config.yaml
encoder_kernel_size: 13
decoder_positions: "sincos"
nesterov: true
final_lr_fraction: 0
Rows from block 4 of the audio encoder of a small encoder-decoder audio transcriber, named by matrix and row number. Rows with one number belong to one channel. Each number is 200 + 30 x the weight over its row's rms, rounded and kept within 0 to 999. All counts start at 0.
After each channel's rows are labels from the 100 clips, of 14976, where the channel reaches its highest value: "responds to" is what is common among them. Only what is clearly more common there than usual is listed. The data: telephone keypad tones over noise or synthetic speech. In brackets: how many of the 100, against the usual share in percent.
# convs1: first pointwise conv (encoder.blocks.4.convs.1.weight, 192x192x1), inputs 0-63
# convs3: second pointwise conv (encoder.blocks.4.convs.3.weight, 192x192x1, transposed), outputs 0-63

convs1.59,187,217,195,204,227,172,184,219,212,190,197,194,181,239,269,217,179,222,187,232,219,184,183,243,222,144,209,249,165,245,179,229,235,198,201,238,117,195,214,182,186,195,198,183,221,241,222,193,195,274,223,189,191,178,243,166,213,197,203,182,121,207,176,182
convs3.59,219,196,156,196,234,166,194,209,189,195,205,192,207,219,204,199,241,147,223,152,206,137,145,207,205,189,172,219,167,171,208,170,164,178,245,181,293,224,172,166,196,271,156,240,199,206,188,174,228,162,198,173,173,251,275,184,225,218,197,195,233,190,207,216
responds to: key "A" (62 vs 26.6); number of keys: 7 (47 vs 11.6)

convs1.31,254,206,178,202,157,180,201,189,246,210,212,142,235,201,185,182,221,215,213,153,225,191,216,232,164,216,182,184,201,221,188,174,209,193,225,223,196,174,185,201,191,172,227,223,164,204,207,164,221,176,142,237,278,178,163,154,175,192,222,248,156,198,234,173
convs3.31,198,202,198,176,138,204,225,211,240,193,200,254,245,222,241,185,173,173,189,209,238,198,261,216,206,180,226,181,150,215,256,173,194,175,211,191,195,232,35,174,231,192,146,141,188,194,209,221,213,221,178,163,198,257,138,156,228,196,201,223,217,289,221,208
responds to: key "A" (94 vs 26.6); clipping (25 vs 7.8)

convs1.152,200,165,194,195,187,191,197,214,189,204,219,159,207,228,221,197,207,277,201,281,160,146,141,186,218,245,220,212,151,235,182,203,170,172,196,209,260,189,180,217,176,186,133,200,191,238,192,154,244,198,206,184,141,240,237,221,261,205,181,253,149,196,274,171
convs3.152,192,234,203,252,220,134,243,173,207,239,152,160,144,187,165,226,192,209,204,149,205,183,197,230,206,217,160,192,151,172,182,172,217,235,182,217,190,138,215,198,247,209,236,168,178,166,173,217,229,185,146,195,217,160,182,173,227,147,205,228,162,246,186,208
responds to: key "#" (97 vs 26.5); last key: # (33 vs 6.4); first key: # (32 vs 6.2); number of keys: 4 (28 vs 10.9)

convs1.60,214,207,236,200,204,173,198,181,229,213,186,170,186,188,150,219,232,206,207,208,199,206,262,218,191,193,208,210,197,226,191,194,204,206,241,222,268,187,210,174,181,223,229,158,179,176,183,204,196,192,90,190,185,180,213,202,169,191,189,216,176,252,223,246
convs3.60,166,180,234,212,199,213,102,183,223,189,181,191,204,217,171,244,229,187,190,230,208,185,217,175,179,215,208,225,211,187,197,185,215,228,231,205,217,244,215,211,162,177,191,238,179,193,177,184,155,209,175,219,216,198,197,214,215,240,207,199,245,220,220,183
responds to: key "1" (100 vs 26.5); number of keys: 9 (32 vs 11.1)

convs1.53,203,203,133,209,173,221,204,207,210,212,175,143,216,198,217,165,175,226,214,200,191,172,202,224,189,211,181,186,152,212,216,210,240,183,295,222,188,260,228,253,201,185,182,186,172,266,226,196,181,222,180,180,224,226,237,182,234,179,186,224,172,160,212,150
convs3.53,212,113,184,220,178,207,205,199,167,192,205,191,199,204,196,244,170,170,234,256,261,156,205,194,219,208,199,180,203,160,192,178,229,181,227,206,217,232,154,204,177,196,259,169,268,194,261,177,209,180,178,201,224,201,188,248,261,168,220,200,253,217,212,167
responds to: key "2" (74 vs 26.6); clipping (35 vs 7.8)

convs1.44,193,231,174,215,192,248,161,186,180,205,191,253,193,189,218,174,180,228,213,165,208,214,154,220,233,168,200,240,189,223,164,231,287,221,181,222,206,188,206,197,181,202,215,211,268,261,190,187,284,220,184,214,183,172,201,173,241,233,223,103,179,221,226,216
convs3.44,205,130,195,202,229,249,201,213,203,203,154,201,212,188,203,230,241,160,127,236,242,167,214,167,181,236,250,216,218,207,237,209,182,234,165,222,199,185,200,195,162,184,231,208,206,226,207,204,181,216,218,201,208,209,212,223,193,224,193,180,142,188,162,212
responds to: number of keys: 9 (36 vs 11.1); clipping (28 vs 7.8)

convs1.18,193,221,263,217,198,210,186,209,210,241,204,178,217,188,227,220,181,211,170,204,147,236,214,218,175,168,200,185,234,198,194,192,200,202,195,184,251,167,181,165,205,200,216,171,205,189,169,215,214,221,216,203,183,214,266,234,203,207,232,154,181,165,203,215
convs3.18,254,185,231,204,188,239,203,176,179,219,206,178,200,195,225,215,169,151,229,283,197,197,209,244,208,181,238,180,189,191,140,163,179,196,193,196,212,153,211,191,175,198,205,217,245,193,183,195,202,218,216,260,210,199,184,198,204,166,165,182,177,222,197,213
responds to: key "#" (62 vs 26.5); clipping (39 vs 7.8)

convs1.186,226,204,233,227,186,210,245,185,211,197,202,139,179,201,254,192,212,188,221,309,234,157,197,242,193,204,244,197,207,221,204,201,176,153,283,178,120,174,181,199,178,216,188,212,181,171,178,176,191,170,226,183,225,215,180,157,188,200,183,196,220,193,172,245
convs3.186,230,199,185,207,173,156,200,218,221,194,257,254,227,154,208,214,265,215,212,215,161,172,199,217,191,223,239,208,165,302,212,220,239,210,219,183,176,222,187,202,211,223,240,195,190,194,188,222,199,183,227,234,196,285,197,226,150,224,176,201,218,157,190,175
responds to: key "#" (84 vs 26.5); white noise (38 vs 17.4); last key: # (25 vs 6.4)

convs1.103,229,214,216,194,220,182,186,174,158,206,203,165,236,157,225,202,213,163,201,210,214,227,186,187,219,240,243,232,202,219,215,187,178,175,153,182,189,146,233,202,204,191,225,291,179,234,199,241,206,252,181,209,213,177,179,129,169,175,180,152,200,232,203,235
convs3.103,198,278,229,184,191,219,150,190,179,193,206,201,205,162,214,250,208,214,137,207,291,172,194,206,182,211,181,190,161,198,214,211,221,254,233,205,190,187,261,165,178,197,292,211,195,221,202,192,199,237,168,268,167,182,279,244,193,177,252,191,189,178,198,243
responds to: number of keys: 9 (49 vs 11.1)

convs1.112,234,190,228,199,206,301,148,224,161,196,183,191,203,248,220,184,202,198,217,188,142,151,151,186,196,209,166,204,171,224,225,217,146,187,160,110,207,165,213,197,194,186,194,160,199,196,172,225,189,168,249,155,219,195,203,218,273,202,248,226,198,235,175,217
convs3.112,212,188,199,208,200,196,229,205,134,201,207,270,179,261,211,243,291,216,206,166,173,163,132,164,221,195,145,207,211,190,159,238,219,207,169,238,166,190,183,151,182,224,202,191,167,217,196,212,211,218,136,152,201,201,165,214,176,207,227,172,215,182,211,163
responds to: key "0" (74 vs 27.3); first key: 0 (36 vs 6.3); clipping (33 vs 7.8); last key: 0 (27 vs 6.3)

convs1.135,215,204,182,166,224,174,221,231,162,226,199,199,155,168,186,216,291,201,209,151,161,253,261,191,235,174,162,267,228,164,176,201,165,180,195,206,173,213,167,203,203,196,147,205,189,245,212,205,230,194,209,200,230,171,181,183,167,199,208,207,175,252,118,186
convs3.135,151,159,232,153,180,220,187,205,222,250,242,183,276,235,166,201,203,182,163,206,196,193,222,225,235,191,188,236,254,236,147,213,208,248,230,188,165,231,172,165,164,175,227,189,221,210,173,229,227,223,222,230,203,232,96,215,165,223,213,212,210,250,200,244
responds to: key "1" (100 vs 26.5); last key: 1 (39 vs 6.2); first key: 1 (32 vs 6.1)

convs1.164,185,209,203,208,159,195,154,232,170,205,207,204,146,234,192,177,204,223,173,168,165,214,221,220,231,268,182,222,184,230,207,188,210,207,221,177,217,216,241,230,183,222,196,209,136,224,225,203,230,163,210,223,146,244,192,202,237,169,195,273,217,174,180,215
convs3.164,195,180,200,208,174,181,181,184,235,216,225,195,214,182,200,198,230,221,163,212,208,180,151,202,215,168,152,212,151,172,245,198,222,152,175,139,242,197,224,228,196,210,233,178,177,211,134,157,219,161,198,252,138,166,254,250,239,165,233,177,246,173,205,209
responds to: key "7" (70 vs 26.8); clipping (32 vs 7.8)

convs1.41,152,195,185,203,202,154,231,200,242,234,158,200,246,209,233,239,214,249,182,227,153,222,250,224,218,211,226,176,182,210,220,197,236,188,205,229,218,202,232,180,189,250,241,235,126,141,170,183,181,226,240,211,183,197,192,200,211,223,206,232,171,188,222,193
convs3.41,176,218,196,198,212,165,201,242,217,170,187,164,183,179,197,187,193,151,236,226,203,210,201,203,176,178,171,225,274,199,186,251,190,215,153,173,212,202,178,193,210,201,201,193,183,222,213,149,148,182,182,187,184,220,212,174,169,146,158,229,211,214,162,149
responds to: key "1" (59 vs 26.5); clipping (32 vs 7.8); last key: 1 (29 vs 6.2)

convs1.136,188,132,221,198,199,163,230,243,203,197,232,187,167,205,197,207,182,247,261,196,225,236,324,216,220,209,195,205,227,231,219,196,234,233,181,210,187,210,224,198,158,219,153,201,164,218,216,161,194,198,206,218,229,193,222,168,163,214,167,190,218,167,214,254
convs3.136,188,212,180,215,203,185,259,203,203,185,186,198,201,221,201,210,179,218,198,205,195,222,173,199,189,217,231,133,184,217,197,258,210,210,225,205,243,253,198,264,190,185,144,114,169,152,178,197,169,196,205,156,209,188,211,215,207,224,197,182,205,188,224,185
responds to: key "1" (98 vs 26.5); white noise (40 vs 17.4); first key: 1 (30 vs 6.1); last key: 1 (25 vs 6.2)

convs1.168,239,166,217,206,206,226,213,230,206,195,187,229,222,218,133,185,114,222,215,225,193,166,244,183,221,248,199,239,164,210,178,212,190,211,213,193,289,207,206,219,200,210,246,232,170,244,212,164,236,185,212,226,191,192,163,253,224,189,174,229,156,172,139,256
convs3.168,164,214,267,243,230,177,144,199,196,220,153,202,249,209,180,191,193,228,188,221,178,211,224,229,210,206,199,241,228,201,175,178,301,205,198,208,190,197,216,251,175,223,228,183,209,214,209,191,233,167,223,202,198,200,225,200,235,153,240,208,214,150,207,234
responds to: key "3" (63 vs 26.9); key "0" (58 vs 27.3); number of keys: 9 (38 vs 11.1); clipping (37 vs 7.8)

convs1.187,233,198,206,196,190,116,175,188,221,225,228,224,225,213,219,181,175,243,216,184,189,283,169,229,199,180,145,171,213,163,166,240,199,221,239,187,264,179,172,215,191,162,152,164,203,161,200,190,223,230,176,245,202,211,245,177,219,182,179,239,193,236,149,177
convs3.187,208,205,206,243,185,187,194,195,214,178,198,252,183,199,207,126,178,169,240,204,214,185,244,262,149,214,218,147,188,221,181,224,170,133,248,188,162,203,229,202,143,237,135,244,220,254,189,190,210,187,201,216,212,212,236,162,175,238,212,195,131,181,171,130
responds to: key "A" (62 vs 26.6); key "9" (61 vs 26.9); number of keys: 9 (44 vs 11.1); clipping (36 vs 7.8)

convs1.163,172,235,182,220,183,190,222,146,165,194,240,241,165,163,185,207,159,148,169,221,170,196,193,201,167,190,209,263,198,215,209,199,190,175,157,168,191,169,181,156,247,173,233,256,232,171,196,183,166,256,206,248,242,178,263,224,227,226,231,216,184,222,172,213
convs3.163,152,199,230,193,208,196,193,204,214,280,257,177,194,173,181,157,160,173,278,203,174,172,220,210,172,214,218,251,202,215,177,161,168,235,235,159,162,204,218,208,210,177,165,146,174,271,260,217,184,186,161,197,204,174,213,206,169,203,167,157,199,216,142,216
responds to: key "7" (66 vs 26.8); white noise (40 vs 17.4); first key: 7 (32 vs 5.9)

convs1.133,212,217,200,215,180,206,193,211,219,216,233,231,248,183,172,207,172,199,179,211,233,179,220,141,149,191,256,254,179,210,213,213,171,190,246,185,257,182,213,194,161,223,239,177,173,167,215,223,231,247,139,221,265,168,217,170,200,205,242,182,214,202,228,202
convs3.133,174,225,192,266,185,175,183,209,216,178,240,188,225,201,223,168,201,234,203,163,248,238,188,164,142,204,235,176,240,184,206,193,150,225,250,262,211,211,185,188,234,162,195,150,171,215,207,241,234,222,158,176,194,173,147,208,207,201,210,220,164,168,215,170
responds to: key "3" (74 vs 26.9); number of keys: 9 (43 vs 11.1); number of keys: 8 (29 vs 11.5)

convs1.100,207,220,226,178,225,200,210,220,181,180,210,191,159,231,205,176,221,209,171,270,205,237,208,175,219,215,186,183,195,214,216,201,100,214,171,214,245,137,254,180,210,176,206,196,174,245,194,182,214,232,223,186,220,246,220,192,193,208,211,237,156,202,217,182
convs3.100,167,232,184,172,120,173,183,201,155,212,153,237,238,224,162,151,220,210,122,189,207,237,191,212,188,224,149,212,181,227,190,216,195,239,144,301,202,198,188,213,196,240,276,206,184,167,225,183,167,267,172,198,186,218,241,190,167,181,220,172,209,186,213,173
responds to: number of keys: 9 (55 vs 11.1)

convs1.84,190,234,211,231,223,185,158,191,187,211,193,157,223,181,221,214,217,179,199,219,211,198,99,263,181,212,223,189,186,176,170,192,228,243,157,180,155,205,171,193,234,247,133,157,169,223,200,180,261,236,282,228,212,242,242,169,177,205,191,216,174,199,224,186
convs3.84,206,216,200,157,246,201,198,245,227,176,222,194,249,194,197,164,211,209,175,208,200,213,237,232,244,222,179,205,197,152,229,231,280,245,200,192,196,243,232,231,155,226,227,217,177,193,208,173,190,205,245,216,178,239,187,221,178,148,193,174,179,195,231,213
responds to: key "9" (97 vs 26.9); number of keys: 9 (41 vs 11.1)

convs1.161,205,179,209,204,208,124,182,238,178,238,193,201,212,218,280,179,175,202,205,267,161,246,219,213,214,281,197,209,241,240,187,185,236,239,189,231,187,170,184,167,205,171,162,204,181,217,256,204,238,210,191,201,300,185,186,182,257,197,230,192,167,170,231,160
convs3.161,250,191,212,204,128,195,208,193,211,222,209,184,193,223,232,210,144,251,206,230,200,153,220,231,169,167,217,184,218,221,159,230,219,190,189,241,226,257,205,147,145,182,203,197,143,195,249,195,174,251,158,162,242,198,177,241,246,225,173,194,199,155,183,170
responds to: key "A" (77 vs 26.6); last key: A (33 vs 6.1); first key: A (28 vs 6.1)

convs1.28,210,192,199,181,202,264,250,178,216,223,226,185,236,171,211,208,262,206,208,211,182,239,273,219,232,206,228,158,212,217,228,185,186,205,209,231,178,220,203,223,195,265,168,180,197,164,183,180,162,172,216,210,187,161,193,178,188,180,195,238,216,186,149,215
convs3.28,212,149,183,179,188,224,243,120,193,241,247,218,133,274,249,178,217,211,235,156,200,194,203,215,214,178,217,170,190,224,217,184,243,169,131,220,204,186,215,197,214,170,182,220,206,210,189,194,202,199,163,173,187,203,236,209,183,229,224,178,142,252,255,181
responds to: key "2" (73 vs 26.6); clipping (32 vs 7.8)

convs1.153,224,239,202,176,182,216,224,206,271,195,229,254,192,167,174,226,173,208,159,207,228,204,219,196,218,189,193,202,199,189,184,173,168,233,222,206,210,196,160,218,195,229,247,215,244,227,234,162,232,299,219,217,240,234,152,146,186,167,238,203,273,276,223,218
convs3.153,234,175,184,193,136,177,222,180,180,131,207,212,181,195,159,175,212,174,207,269,176,212,217,183,223,200,215,168,162,235,206,256,200,156,183,155,296,200,164,155,204,250,180,191,219,172,256,243,195,216,149,194,205,227,143,130,183,223,193,206,204,203,225,197
responds to: key "6" (61 vs 26.3)

convs1.27,176,179,176,201,172,196,155,193,210,167,161,222,206,200,200,196,201,200,192,187,145,242,200,209,200,133,148,201,191,30,223,188,180,231,181,201,231,227,221,169,188,182,234,174,175,262,191,218,221,196,169,236,142,238,231,231,217,178,234,177,160,206,186,144
convs3.27,189,187,194,165,171,169,191,190,215,209,182,209,219,196,214,211,177,211,219,238,207,199,190,173,260,155,190,185,168,230,155,151,175,140,210,165,171,185,116,243,256,198,188,196,190,200,164,210,197,207,204,218,205,200,165,223,206,196,148,196,211,131,196,141
responds to: number of keys: 9 (29 vs 11.1)

convs1.111,207,192,162,167,202,202,197,203,202,172,211,247,212,201,235,205,148,217,218,200,209,203,223,181,172,179,208,235,225,218,229,221,204,222,220,208,227,188,218,213,168,152,257,226,175,217,241,204,244,228,218,206,192,185,186,199,241,207,194,220,214,241,143,209
convs3.111,187,224,197,212,234,184,198,176,243,161,240,195,207,228,195,160,197,197,190,170,176,211,188,164,197,160,208,246,155,177,233,207,198,213,265,176,160,233,199,213,220,249,222,185,218,253,199,198,157,151,249,215,217,177,189,198,187,211,183,157,238,186,186,223
responds to: key "A" (100 vs 26.6); last key: A (29 vs 6.1)

convs1.90,243,167,208,176,172,181,219,143,255,195,186,198,204,168,202,223,184,249,305,215,224,178,124,198,253,232,187,205,178,226,164,237,244,211,178,191,294,192,149,206,174,143,184,184,185,184,243,203,190,162,178,189,198,226,196,199,186,201,235,249,192,201,261,168
convs3.90,231,229,136,204,126,166,289,195,238,193,139,238,161,207,206,198,222,154,173,225,201,193,189,197,212,215,227,101,222,258,275,166,241,223,185,186,204,189,153,213,242,186,262,208,228,236,197,220,169,204,211,215,205,185,172,195,281,238,210,197,183,212,221,215
responds to: key "0" (98 vs 27.3); last key: 0 (33 vs 6.3)

convs1.0,180,209,206,179,164,204,187,220,194,180,217,211,123,237,218,233,151,294,247,169,190,237,228,172,220,221,177,160,211,127,217,206,213,156,182,199,217,185,222,201,220,189,243,157,241,260,160,192,166,141,178,171,183,183,211,186,164,209,238,191,197,229,195,205
convs3.0,222,154,182,208,212,196,218,225,228,199,215,215,178,187,128,239,150,163,258,161,173,212,176,194,145,213,214,225,213,251,239,201,128,200,200,182,215,188,177,256,121,198,180,168,190,193,215,266,235,204,157,191,185,242,208,199,149,202,213,171,202,221,226,140
responds to: number of keys: 9 (54 vs 11.1); rumble (38 vs 17.6)

convs1.74,205,205,171,217,212,237,183,179,179,191,178,215,221,220,227,202,181,208,174,200,189,197,239,208,201,165,170,203,207,213,236,216,207,162,172,211,258,179,193,219,205,211,261,213,179,189,216,217,182,192,189,219,198,207,237,181,248,219,206,146,184,206,167,165
convs3.74,225,217,213,178,186,253,255,226,187,177,238,180,238,163,207,163,209,210,196,205,181,196,236,235,218,222,204,196,200,228,206,234,143,195,241,205,188,186,199,175,233,182,187,198,221,164,158,183,212,205,182,121,223,256,206,188,258,236,195,229,224,178,220,201
responds to: key "6" (62 vs 26.3); key "3" (61 vs 26.9); clipping (30 vs 7.8); number of keys: 9 (28 vs 11.1)

convs1.104,187,222,160,239,186,166,208,241,198,236,178,191,208,244,224,216,173,228,197,218,225,206,261,202,170,230,217,195,220,221,176,200,189,180,251,236,161,203,210,203,187,190,238,195,155,222,215,187,216,205,226,220,175,182,166,193,254,200,183,199,189,200,189,168
convs3.104,177,201,189,183,171,190,279,176,186,173,174,191,219,207,184,235,206,213,206,200,250,267,218,145,219,245,184,230,168,142,148,211,242,182,290,198,226,228,201,206,218,162,200,206,162,160,220,187,250,255,185,156,192,186,210,215,150,213,128,217,146,233,195,141
responds to: key "2" (94 vs 26.6); first key: 2 (28 vs 6.4); last key: 2 (25 vs 5.9)

convs1.38,216,165,202,215,171,247,152,203,203,210,243,169,167,154,281,189,283,214,172,146,218,213,125,184,222,210,181,178,181,200,194,167,195,183,214,203,226,203,201,186,212,195,245,224,183,212,212,207,178,205,175,192,209,218,204,207,278,178,197,220,202,203,303,223
convs3.38,212,248,147,233,207,183,174,206,228,183,225,165,265,184,227,201,177,181,210,235,224,198,187,211,195,193,217,144,231,206,188,211,214,202,198,213,149,190,200,221,216,200,206,203,235,127,231,212,207,188,258,123,198,212,141,207,171,188,197,214,194,153,130,216
responds to: key "6" (93 vs 26.3); clipping (35 vs 7.8); number of keys: 9 (34 vs 11.1); number of keys: 8 (30 vs 11.5)

convs1.142,186,231,184,209,194,268,129,221,195,186,234,185,214,183,188,180,164,276,241,167,217,152,253,227,207,254,226,170,192,200,210,202,177,208,208,203,191,184,164,195,211,145,275,179,145,137,234,212,186,196,221,224,188,226,116,194,246,200,206,214,232,159,181,255
convs3.142,191,236,230,171,140,196,92,219,250,229,203,170,203,228,242,217,204,201,209,213,198,178,168,221,215,231,216,215,207,282,241,194,227,194,204,205,239,219,176,267,172,214,180,103,211,242,219,186,192,208,248,174,206,173,207,207,219,221,156,178,238,176,193,159
responds to: key "3" (76 vs 26.9); key "2" (56 vs 26.6); clipping (31 vs 7.8); number of keys: 9 (31 vs 11.1)

convs1.189,217,190,191,230,233,199,190,217,240,172,250,225,208,185,166,217,255,214,211,243,193,222,206,239,159,189,141,186,197,150,149,210,220,193,185,190,177,212,203,245,220,232,279,246,222,200,164,215,204,209,257,208,187,162,238,175,204,213,215,223,202,192,216,166
convs3.189,201,228,179,224,229,212,176,271,176,209,198,224,234,206,168,193,223,220,211,220,191,175,188,166,230,177,225,200,266,194,179,168,211,188,267,217,172,257,219,252,160,221,260,205,241,258,246,191,143,174,245,211,190,185,180,218,252,183,203,243,253,183,169,215
responds to: key "7" (100 vs 26.8); white noise (39 vs 17.4); number of keys: 9 (33 vs 11.1); last key: 7 (28 vs 6.4)

convs1.10,210,220,213,225,219,199,228,214,231,201,198,125,192,215,221,189,195,227,183,180,178,253,243,205,175,188,253,193,228,212,211,196,153,229,196,185,124,143,194,212,238,171,233,178,183,186,230,174,223,229,211,188,195,234,224,224,212,227,205,180,189,262,198,224
convs3.10,215,198,227,248,159,234,168,236,210,258,231,205,223,238,195,182,145,226,305,249,203,149,157,202,164,182,177,176,192,143,245,189,194,169,200,160,273,181,186,175,227,203,241,227,100,190,175,177,196,169,183,216,175,181,231,170,239,181,199,213,198,233,226,194
responds to: key "1" (55 vs 26.5); clipping (37 vs 7.8)

convs1.43,202,199,241,189,169,186,223,181,209,202,143,240,202,226,229,258,186,176,194,199,229,175,217,145,191,222,190,267,215,202,178,161,192,185,150,212,235,185,203,192,200,206,215,223,274,186,185,224,164,175,206,221,264,211,199,165,186,186,195,188,169,157,174,234
convs3.43,156,162,217,168,185,217,248,262,207,177,203,206,216,213,172,168,155,196,223,148,246,167,168,168,209,177,165,194,185,199,159,184,229,232,216,182,192,196,178,185,181,131,175,239,161,217,219,165,218,183,164,162,190,180,169,192,192,156,200,185,198,204,151,161
responds to: key "A" (98 vs 26.6); clipping (36 vs 7.8); last key: A (33 vs 6.1); first key: A (31 vs 6.1)

convs1.75,153,192,206,207,208,180,203,213,187,209,231,213,204,209,210,173,253,179,176,164,220,214,267,171,233,240,216,199,184,235,198,181,242,216,160,217,182,214,260,180,200,140,228,197,238,179,165,185,165,167,176,209,173,216,238,235,171,145,222,197,201,155,222,192
convs3.75,133,144,177,225,194,119,240,231,192,192,217,223,219,260,238,230,167,234,192,149,235,205,200,196,202,213,198,223,162,148,199,206,230,208,228,195,232,176,273,156,135,182,222,227,198,173,195,193,190,197,196,135,201,178,204,201,172,160,162,173,223,201,218,237
responds to: key "2" (91 vs 26.6); clipping (31 vs 7.8); first key: 2 (27 vs 6.4)

convs1.157,208,194,237,192,219,197,204,211,184,203,173,205,186,195,192,201,199,209,189,165,222,202,263,195,202,199,177,209,233,197,189,220,176,211,196,171,230,195,213,178,216,230,102,183,235,171,220,177,241,206,211,193,166,229,195,177,153,207,230,180,144,175,167,205
convs3.157,196,180,188,219,176,186,199,219,190,125,165,209,130,216,160,200,180,197,196,179,190,178,192,164,166,184,225,174,166,167,202,209,300,204,168,206,241,173,186,216,191,165,194,257,217,167,192,235,208,181,170,162,154,210,186,186,217,196,211,156,148,242,209,193
responds to: key "9" (100 vs 26.9); clipping (35 vs 7.8); last key: 9 (26 vs 6.4)

convs1.70,194,150,222,179,226,205,219,206,216,187,208,210,164,188,213,187,207,212,191,229,218,230,210,176,174,194,152,193,218,44,206,171,208,201,246,194,204,202,193,190,210,200,214,165,186,241,191,214,201,167,207,237,228,202,238,83,178,200,220,153,223,205,231,174
convs3.70,170,204,165,212,190,199,193,195,188,179,193,192,212,170,167,172,226,268,175,209,195,211,161,203,197,218,219,188,249,184,178,165,203,226,181,222,181,205,172,206,324,156,190,182,175,208,236,191,173,183,206,205,238,164,199,227,147,190,170,209,162,180,138,153
responds to: number of keys: 9 (30 vs 11.1)

convs1.167,193,190,204,167,223,206,176,205,200,215,159,214,166,214,228,192,173,238,183,170,188,204,167,255,142,176,247,253,175,232,206,195,245,217,174,211,232,170,205,218,233,204,131,175,220,247,200,230,234,172,154,192,155,212,174,225,171,185,179,224,256,246,200,248
convs3.167,198,206,180,186,197,185,211,180,207,225,244,150,193,176,201,190,208,219,166,228,249,232,187,211,215,185,149,198,240,198,256,197,191,157,220,198,197,173,199,220,244,196,239,184,191,183,204,208,228,186,220,164,134,266,190,216,171,160,177,215,210,237,292,205
responds to: key "6" (99 vs 26.3); last key: 6 (44 vs 6.1); first key: 6 (29 vs 6.2)

convs1.177,246,186,225,210,261,195,153,202,202,202,191,208,219,212,214,165,192,176,201,226,224,214,105,197,192,200,196,194,160,213,177,200,223,194,216,201,164,190,190,217,216,192,212,240,168,182,214,196,204,199,269,217,162,198,196,215,235,206,217,189,207,245,262,149
convs3.177,164,180,209,186,236,173,264,224,198,185,217,156,160,225,235,203,228,153,158,197,216,228,203,227,194,194,192,268,236,215,215,158,214,207,198,220,197,173,205,227,222,226,250,172,220,133,219,235,200,178,238,206,199,180,195,192,198,178,217,163,224,191,188,226
responds to: key "6" (98 vs 26.3); last key: 6 (33 vs 6.1); clipping (27 vs 7.8)

convs1.35,172,201,261,233,168,215,197,242,190,213,255,220,242,197,177,231,219,166,213,186,147,208,238,146,194,197,214,237,204,214,205,189,136,217,153,167,224,197,199,193,201,220,193,172,183,199,198,212,208,244,237,204,168,167,172,250,205,202,155,213,183,184,191,155
convs3.35,224,133,220,215,210,212,211,227,235,168,214,242,191,233,253,229,164,203,210,134,245,167,204,243,259,222,159,200,176,204,193,185,229,191,223,202,196,169,175,230,184,184,173,103,175,241,205,160,197,207,226,165,204,246,193,188,143,188,184,187,206,219,185,244
responds to: key "2" (65 vs 26.6); key "8" (59 vs 27.1); clipping (38 vs 7.8)

convs1.48,204,270,189,231,226,199,250,213,187,186,201,235,197,190,219,194,196,231,204,234,193,199,128,183,201,204,141,231,169,227,193,197,187,235,158,220,228,212,231,186,197,175,242,228,123,174,214,256,236,213,184,224,187,200,220,228,232,197,193,181,189,172,206,180
convs3.48,206,216,182,174,174,232,216,161,230,199,157,228,204,166,216,153,172,223,176,233,239,208,230,205,199,230,234,193,247,204,238,251,212,185,170,240,196,190,199,176,221,228,226,132,224,154,190,225,199,195,202,192,200,207,172,196,201,246,175,235,173,195,233,189
responds to: key "6" (59 vs 26.3); key "C" (53 vs 26.4); number of keys: 9 (41 vs 11.1); clipping (33 vs 7.8)

convs1.117,142,175,217,184,200,233,222,172,215,207,180,165,229,222,200,225,187,185,151,237,223,193,252,134,167,126,195,252,173,199,226,241,197,226,216,216,159,210,233,194,191,223,169,212,203,217,175,245,205,171,225,189,159,216,173,189,235,243,204,207,176,212,190,208
convs3.117,160,223,155,224,157,232,220,163,194,217,212,257,220,204,273,250,179,200,228,212,234,221,177,211,197,209,224,207,196,134,201,240,194,188,193,175,236,222,229,245,200,182,182,160,133,186,197,153,208,204,225,173,140,179,188,218,218,224,265,186,199,187,195,195
responds to: key "#" (88 vs 26.5); last key: # (40 vs 6.4); first key: # (34 vs 6.2)

convs1.51,221,157,159,212,176,167,186,166,181,196,187,232,206,193,222,175,196,166,208,192,198,158,212,177,177,143,163,228,226,206,215,190,274,209,224,170,220,193,227,193,211,205,214,186,210,213,177,176,192,199,188,205,202,203,234,188,195,229,183,176,184,224,241,242
convs3.51,205,200,217,225,192,186,205,198,247,182,173,165,222,219,216,192,187,260,210,204,159,206,195,157,170,199,267,169,218,226,207,235,212,200,189,262,207,171,118,175,217,193,169,214,221,194,210,196,160,179,181,206,177,147,202,173,223,234,195,201,211,212,203,172
responds to: key "A" (66 vs 26.6); clipping (54 vs 7.8); last key: A (25 vs 6.1)

convs1.26,278,211,165,198,203,233,187,215,271,212,224,157,228,219,178,170,186,248,245,200,257,232,207,214,222,208,124,232,205,213,185,231,277,203,236,207,198,159,186,232,184,196,238,146,219,168,182,226,205,158,200,175,229,137,240,132,197,208,205,209,170,248,207,198
convs3.26,228,172,241,178,271,182,197,172,249,203,218,242,196,240,217,179,140,219,143,196,195,209,287,180,227,152,186,201,188,192,139,185,164,180,244,223,146,154,200,187,174,245,164,201,190,196,226,183,235,178,174,195,238,213,190,267,173,180,211,203,178,146,178,199
responds to: key "6" (62 vs 26.3); key "3" (57 vs 26.9); clipping (33 vs 7.8)

convs1.50,179,220,228,174,147,233,170,163,185,187,239,285,196,137,205,163,204,167,246,216,113,176,196,215,191,228,187,238,218,212,197,186,171,214,213,223,193,227,216,157,186,173,155,174,195,240,165,192,185,187,182,165,211,235,252,189,208,220,226,207,231,237,201,173
convs3.50,168,161,241,206,212,219,238,218,200,213,240,250,214,219,203,252,245,243,206,241,175,214,268,161,249,220,169,231,217,224,164,199,227,181,237,222,160,211,262,157,191,175,191,190,159,185,207,177,193,176,221,211,209,182,228,189,208,217,231,249,221,205,245,205
responds to: key "7" (71 vs 26.8); clipping (40 vs 7.8); first key: 7 (28 vs 5.9)

convs1.80,187,190,178,179,178,212,227,212,241,219,159,179,179,229,228,230,181,214,206,158,148,211,230,229,193,173,185,223,179,185,189,211,150,209,185,179,250,150,215,200,198,218,266,187,190,213,198,198,213,212,255,148,227,238,225,184,158,202,192,183,211,200,222,195
convs3.80,266,255,208,208,168,165,219,222,246,210,234,188,197,203,214,271,220,187,218,257,226,193,190,219,213,203,198,216,202,162,195,194,221,195,233,205,215,184,70,196,180,203,219,184,188,211,244,206,206,155,252,216,168,244,227,163,209,169,220,165,210,231,223,206
responds to: number of keys: 9 (40 vs 11.1); clipping (32 vs 7.8); number of keys: 8 (32 vs 11.5)